Weights of a small sound classifier.
Model: 6.94M parameters, log mel input, arch crnn, norm batchnorm, activation relu, depths [1, 1, 1], widths [96, 144, 208], rnn gru.
Training: muon at rate 0.017, 900 steps, held-out accuracy 99%.
Data: trained on telephone keypad tones over noise or synthetic speech, 39062 training examples.
Rows from block 4, named by matrix and row number. Each number is 500 + 25 x the weight over its row's rms, rounded and kept within 0 to 999. All counts start at 0. Numbers have three digits each. After the name is the row's rms in percent of the matrix's.
# weight_ih_l0: GRU input weights (gates r, z, n stacked) (model.rnn.1.rnn.weight_ih_l0, 768x512), inputs 0-56
weight_ih_l0.41 102:501486492499490451486469454515479524496455524513485491493531446502523540491449496494486517441485472487524523473523474483469525450487499449493493487528547471520502453500530
weight_ih_l0.42 098:512555490484450516506524500506532490497505483480526486507506522520528524493503475531524496500529495489503525474503535493516477560519517479505515487492521499507476534464502
weight_ih_l0.43 101:504472517506477475512446469482521533493502541428470501484509475511473472522462520521515553522487498508526493575497491444503479460482513491494493529503505467523515432554469
weight_ih_l0.44 105:497481483496503475502531488463541460516495505470524493506500481503491487495493491558502520494474533526459496478493470464487443513558464414504542523495536498494495543491504
weight_ih_l0.45 102:512518451515498502499493504505488476472490476514512510501456533478511544492512504502509506483465498501462517514513485502531473506466430472508486514524520516502503500473506
weight_ih_l0.46 106:502510515491508522490493494502538498468563502492476475479486527495478538443480503503528499490482518528488474485446531495491517497514500537499470478536533512466524511477558
weight_ih_l0.47 098:455494482487470510488536517524488530462452499474532494485499496542468494492516488499487459506510501481502495459472504490475484509509516534515490482467535501518446490517498
weight_ih_l0.48 101:473494465481501510466489481550493499543484488525463493498499482488478514507518477508500510542518506510472550523497497539530513508509510549537536511462501513492536524503477
weight_ih_l0.49 105:492509466483502498519516493510521444511493510519493505507503534504480500497469516473521513496480522475515480483496519498465499503500513471490503472497482522491497523476508
weight_ih_l0.50 101:508520436513491511533499506513506466490471515479464499473495555475541506543528526502470470499514539455524499472529504494528501545490493498494498488519511506511505524476452
weight_ih_l0.51 098:461487512496515467459490495491529428481490471499524516499494496502553533500512512530501523464469505465537491530507484516492489482497508505508500518519490518502558495501530
weight_ih_l0.52 097:502491517491492453463490515487504511475516493506499497483490460490450501478540500487492529513521493550471519549509529452509467527486512521510493499542500495483470461538500
weight_ih_l0.53 098:527520493523501529486493479524489479477507521536449496508507489489459490477518478502471504508535518504491510499491457475530481480514519473510512516480521479476500502466496
weight_ih_l0.54 102:474547497488493464529484483462502524498461543462486438468493508492495504468481478497499481529514527503493512472529520454513463539499529483495448513509504504510489573517501
weight_ih_l0.55 103:469495520518518455490465544508467481482504460486518491500490501472521507474457517481481508474530490505482562498494475525495499538479491518493518498478535488508492526509485
weight_ih_l0.56 098:505485501474472537524461478469462516473521525503488515488501498485507470503504517481469510511486514509540491529483528477497487507472508487466489497459525510515528467528524
weight_ih_l0.57 112:462546553515517460536534478519529524458505484538469515516494447505530505511524506526475525515511466498516511491513483455478475490466497463482538474455543475507431501482461
weight_ih_l0.58 100:491498531481503462513487497491465497487523534498531515506530528501489500495547500531493457481456513497485520507500495535471507528498538527508491475475468452500515510519461
weight_ih_l0.59 102:511521443486480486500507511492506498533458535465499456505505482520505470506508535513508481490542496501501552475497491523509487519454469490474480471457471501494497508488508
weight_ih_l0.60 106:536567549493496469485528485507469502542536472493469480504474499467486446520471479469506490459482487529529481524452518480495502516516468506533458477508518530477431507487510
weight_ih_l0.61 102:474532460507482522511509550543495491521453508527525548509479459558502542488557477448518478482518527476492515490506560494491524528558526527519491473514502516530499499524501
weight_ih_l0.62 103:515477481513507524527532518524524525533507480455473499467553486512528534537459523484505485466492487493475471479463507463499506501483483525470521516515478494504476497485479
weight_ih_l0.63 103:524502539538531457504494545468506529473513521462509483473487477525493479471492544560510456492529539499479480547496509472542498547507518509519527505482492495481485529506459
weight_ih_l0.64 104:520519473508478484531474529540481501506479472498463491466453509459486474558463466528478477464514499524517495531512475518504510529473507511499518544456497515471473474529526
weight_ih_l0.65 101:496499453486463477519481490508481497495502501481507484567490563506485516476546477536515513501575490474488496488522464503495492550535480506507485479505475512478510524554514
weight_ih_l0.66 107:512499497496535516491537489513471498505501492516474514514500487508507482476430496509468527489552524506486475512480518483512500483461486468472508524517465493518524508548501
weight_ih_l0.67 112:487511517519513506482518500497522502498406466495461505477485499519520520475496514482492519521459499472504484495474468528527503479516470458522518506531495494494468524479513
weight_ih_l0.68 102:545471551499509477454520499472506482491510483577498499482492471489451545493491493516467505473474495454525499497493461515480484508538506507489495486496557515477504541512538
weight_ih_l0.69 100:516495503538478465483512500504521494519444479524516497513515451483487499487492481467531493510483523455506467515493518519453499532491483506518470455510489507477535506487542
weight_ih_l0.70 101:489478505497510529498491526496499483450449490515460492516518510531522482496546526474488477497498500495507478512499455531533501533538465522499479503482527538505533502492498
weight_ih_l0.71 102:436523502466500506484463509500478506506539518520525520526461492516525512457524495506512510461503499533472550476501523507522496516490505533517488495542513531467527519513518
weight_ih_l0.72 105:478541505519502509503466535508495503509506560491488487495514510540490501480547532504483477539476523529566479480525508500486541498499457459506535482525498460504546464469508
weight_ih_l0.73 102:460484503517505436459528475507517522475523495471531466510530445473500471506470506447501520556511489476472534522491510455505457481534480518486473462496507481464526474514463
weight_ih_l0.74 102:515511521481506492529505501494511520504496508480482522492475505448470534515501517494503453501503490521524498488469478490462476554468481514511495462522486491445499486516464
weight_ih_l0.75 105:534511534454483490451486521508469473486507491491547508504469490476500488491478493496549502479506475515482467476485537515454481485455527539472477495493500525527493513454520
weight_ih_l0.76 107:524522519486494466532495507518502486484502520529463497495480482477517527517531522465501512486471521521512483482527537480494494462486523447478507548485494483495528469520503
weight_ih_l0.77 105:507527476475503537481515479517438471470554534498471500526476479502468554434494537484529495476480530509521449524494505485482555505509538478493517491497471480470443492488478
weight_ih_l0.78 104:500478512517460480506471487480496491526480511516458534510493517467475569501503447479531570499464493531501506512455516515530471519521467511486514489493526449553511508458536
weight_ih_l0.79 102:523501500516493513479520545491510509472498507525474451529493472506504499425493471522504518459511455476514516488514495486483506514438494537511529511463536556482535518503481
weight_ih_l0.80 102:455489498477467449467509507517537517473512468475469506489475508537457503470457499478525491495528526515513489474605469468498511508503488458514516515467516566514492507517505
weight_ih_l0.81 100:481500454478486511476502512532535522520484507486503479495513495485555494514449469464469483487527496500496489464454502475496511517553507505519497527489498516503472524517488
weight_ih_l0.82 103:431514534531508498520476502506531539514523483514472470485497527510524502498511485513490488540495494474530486499477464501524564485490528548528510537508509492522466470496485
weight_ih_l0.83 096:511478483505498454469521482490528479494490497499536521500538454519510481527538529503500470484480466512501531521477460493466466507474489520507475473489510511511470527526488
weight_ih_l0.84 098:503493512538519459487483509492485483549489466518456515493508474526512481441476486506513519490521477485531447523530530490520475525492496495480478524505454488501442489419486
weight_ih_l0.85 107:472524488493475486470479509490496525453494496522496511484527499461532504460501514533511482502499495483482504465526539490466526535450534556480481516520496508509498477511520
weight_ih_l0.86 102:498524462500489516468513515473467507522465529524510485506538496495481477463479481534544464510507524511513496452480519488492497546491433553514513500536492543517515524480498
weight_ih_l0.87 098:491499505502515481565438505505489512528476466520518490512533512511509529477476486490508514525503446514495500480496498501540506520467460491503525500471494487482490486524498
weight_ih_l0.88 107:501473501497507483521478517503495513545456513476510493500495480502501494498527560547462516498524506492514497489450505500484472561447533521470512515482494517509503480516465
weight_ih_l0.89 094:502504491469448473535466511521480496465517473508523473520492505561505473496474508528493501521495495509487488515489510479478496486509482491523487484519490520484473512559503
weight_ih_l0.90 096:492444526476495548537490522519512518505506500483467480516497524510519459508465526546505460457462524516534478539464535474501513441475487500507509480505490513532472461519520
weight_ih_l0.91 099:497526488493492516505545516486511477479531500464536531483474481501505505481494488525516507466454505499513478472494442507491474524529485502511535514462462484546501486496501
weight_ih_l0.92 103:528491500531506444500477491521497466524469500521483504519477516493507526473506501551514514523452484521486480487474489460488481499495512518538464527514535483462521556494483
weight_ih_l0.93 101:534502494493552508513469491535486505557458506500521491510487477519572493490522505460511519461471531454497483435465486473499489525498470532534508503548423492506521518536474
weight_ih_l0.94 104:467508500470505524536511476535495509506488481463484482519510463537521528515543471476430442529489515527489462532479483475518494519502524483480490479494517492457550522485504
weight_ih_l0.95 098:493444511508468504503521487464471520526509502446477511532476499484480520486423499521506522544482474508514481515448478515510548522462528489496503536518497533501519495498537
weight_ih_l0.96 104:466444501504528504504473540469496489536474503515444471519512435518494496531510500483510465476506483494525532504451530465476505551504505536524512493513466536539487516489515
weight_ih_l0.97 100:541477478478478499476487513514472492522511539513506497524511515531526473527498499484502553487470531510504454505457495491500493463517539482517506476509483494533551491498459
weight_ih_l0.98 103:516527516482506466493418505541550517497533486487506457497493510490527483536506524486504487499501509503476548458526480531479505480509498485527508526485490481523480512504500
weight_ih_l0.99 106:499463494492479493463478482499530509511502503521502531507494512540490481526572514515481507449524485483470521521454555555546517504529506458501477479521537487492472482483506
weight_ih_l0.100 098:475567499470436479549490526518494534514487489480550481511433546537466516496466529464472482504485478501474540469514536453482507488480497473531471490502500469481557511512474
weight_ih_l0.101 104:517495493495469526530526505461526483521533527483515486500524504511462470508527480497481547498503493497476550558479506484541487518540445517545481503468538443477515544497487
weight_ih_l0.102 108:494507500515500540491525495490520534494522487477525502562472513445512512502523529493478479496510509440495526507501453515490478481474503476498548528509466438532463491535478
weight_ih_l0.103 100:537491466515527495463508515481531475510498475537523502479502455501547476510449491458517523513520473526470526475542475488544520525522516528469510500492523509481516521498519
weight_ih_l0.104 106:508480523475476435530504496516503523513554499513492484529521507501535561478449572499531520519470506532479481508475467476481537507555520528507507474493497507510495485493510
weight_ih_l0.105 103:470490524459478535485461495508490547494493517486497472493480508518475510516531488492529497488548517482495527510540500488487503507468527499488504488487470517494512494567440
weight_ih_l0.106 107:537514498507494520503497458477490562511506523503511521498482495505506495528479466436521462498483443461521444478515472511509484517458497529462446546485537501480470507471518
weight_ih_l0.107 097:483526443511490530484513512504469445462490503480512492549466483532513493485516504541508470497513495471498499461498523512502481461524516504516462486468533473496521518490498
weight_ih_l0.108 099:481497489488546495523524548518491501453450493511564479506562500502460456500458497523440498480499508507483429523515503517503495518508524461500514497492486559539525478495517
weight_ih_l0.109 100:493479517493503536502532510479530495460493447467484478458492494478540515480502477506537534451455509503497479501536468500484524482494503467518485464492521513487482464499507
weight_ih_l0.110 106:485510479512510431535463520484478517540463505502529487503533524483515523466522536550495471504485504533497482477502458538510516526489471535515490527478492498524509537564477
weight_ih_l0.111 101:535461504525505546487472491483523463522538509495506496457458486439489505488502518494502457495469457531482508496527505538483524541475501528509478485481442581527492473490541
weight_ih_l0.112 097:483528503514508518526480495467508495476507502494532495515505482475473487517515489487531492448501496534516548497508491529482421498495505495488501523520462418472503479500486
weight_ih_l0.113 108:547507524484493499490471462484498486463488484546491493514507486490533512545557517507524509501455497525501491481515505530516468500522502501482478493485512532484519552486501
weight_ih_l0.114 102:486504456513444542525535506531529524479540512513503510525480499538487505515491495511487500487529523488528523504462532494488500503487507512493521507507511498499540489466498
weight_ih_l0.115 106:509524583463517484471545514470466503529511545481507447499466476518466510506496508444505497526527503466545485535503506518484530490498492495505534477474464495481481469521505
weight_ih_l0.116 098:529474486477489501494475523512490497517475518480488462514530478534497486465538495510534496472523472502517511500487468497462475531489554461490459519533464490482494516533507
weight_ih_l0.117 102:485471492512477520441523504473517458465501481513507463529504507542500535561485506522487509490477485524453520485470518486476478468504489480522489516510485497512484523524514
weight_ih_l0.118 103:455551492530497487506487482488523517507492555431535520489508525501512543532500524489486480550483518469484493511498534497515485477469468521505477493520491495471513515521576
weight_ih_l0.119 103:512484495511491511515530479506512476471512449455540479471474470512503487479491537527499511536502513461469496487470467490465520529500522463522513539507514489473508515500495
weight_ih_l0.120 107:472549480458550505505485508482487470522506454531467532503506477480519508502422523548505482496477534493526507516524517508559513511514481512489488471521500523527507514522504
weight_ih_l0.121 103:522469512468456470482490464506531527469472520559481516492512544478530522493422548506521510449524449491552488503540496445501519497478507502502467459482526497512577504532495
weight_ih_l0.122 103:476490540480472485500543528486540495503493524495510546471495503492492442529473539501428485521508517494527502481533515491503479513504521502476490512496501518517488475508471
weight_ih_l0.123 105:511498498488496495527485525475472484523466538501480497483457492494478504518478503466533443526487520467553503523508532519479497508533471510505490480517506485528510495515523
weight_ih_l0.124 103:513500495513532558550514503518469532518505485492481499462478521486523489484504478488501466493447482526494460537551530478508462489497506480507490513492486494482529508501513
weight_ih_l0.125 104:568526514516497462480554482526470487493476458545556500486503489533500495476534531497502531545512474512507482523504529515463485481491488510525500521527456500490504485500477
weight_ih_l0.126 106:488526483474497494493480476417518529485499519504500480500494516495477506453492487499513511545498513492521481492519541485498522525468516506487526500522509568488492490482447
weight_ih_l0.127 099:521496527494469544519530461505494470496500504486506490459501512496482486510525485476508494530510519466444465509526499503485492480472481528498486549521477522489499520464497
weight_ih_l0.128 102:500468500495474507519551499507473525469542492467471541517552513495480504533505501520464478506500485472529508492472508502465497517558524491497518482518474532518537507513521
weight_ih_l0.129 105:516501445500501525473532488500518507508485503517520513495500498471535560550462483485504488496485467522492513464490518482503508507542531471488485501488546483494492534538469
weight_ih_l0.130 102:502504518531537506498449492471503477479531521532478522509497494477526500548517463485486533454490486552481476480474502534507455537491524463482521512514497514506508469526519
weight_ih_l0.131 107:478462434532504503502541542527533499482475483507529459516460501504476487494496507500491494555488515495534519473509504484526532500472526498484491516488480470482460490548537
weight_ih_l0.132 105:503472422505499540488534474486473533499501482512466522527499501461480526492512462519534473474516481503507476488459508513470509467468473512491480482492488495520507501525521
weight_ih_l0.133 107:549527547472469518471496487478482532480506520474519481479496521469494493468542507561465513499528493487549446488520488458500510521463482492491511518494531535499426466474510
weight_ih_l0.134 099:486484539522497538483507532519559488527521507484469479495484534501512468514551513512494507515495512481512517504488525503469475494496511479521476519500505529531500511477499
weight_ih_l0.135 105:514526535505503500495500495460467518513492493544523481506526460483493523507502483541489492491487475528467449463501506549544525502459513503527510502446487465488507506467491
weight_ih_l0.136 100:448488509521481513505495514489473506491497484495500519536476501503506495525497470524533507470516512512520519552537514502509540465512528502496446485502490494502478509446499
weight_ih_l0.137 105:517494545540520463529520522473449518488515447484498505476459512480513506524564518541520505519504506474521475507532454489492488500558515518468511512502548530473547488495489
weight_ih_l0.138 103:495525546518492445487490478453463477457482500448504472510526462494468505486533505531507513500510479465539485498498532485503423506500540499507491487507472469521518514519528
weight_ih_l0.139 102:501507473509488523467513475497507492520445459489485529476479516511490486494520540530464504499501500496516475509473498459489526451474440536504462496503537517500488449520506
weight_ih_l0.140 102:541495470511469546481535468475493526519471494530522467496480475493480464475501504434461474486516467499478507482495495490473502503533499483502556497495495518470577467495508
weight_ih_l0.141 108:524512570471525503479492528502490535515528487508529486528527549539502564488514512477467522508510502519550549532427506449530495506505512490549515526529539518534566513503505
weight_ih_l0.142 097:493470455495531458511482507466482487483497508481447490519499485531516509477509468501489510485486531507482495503486482511491519523499477475484487521501472489437540483522514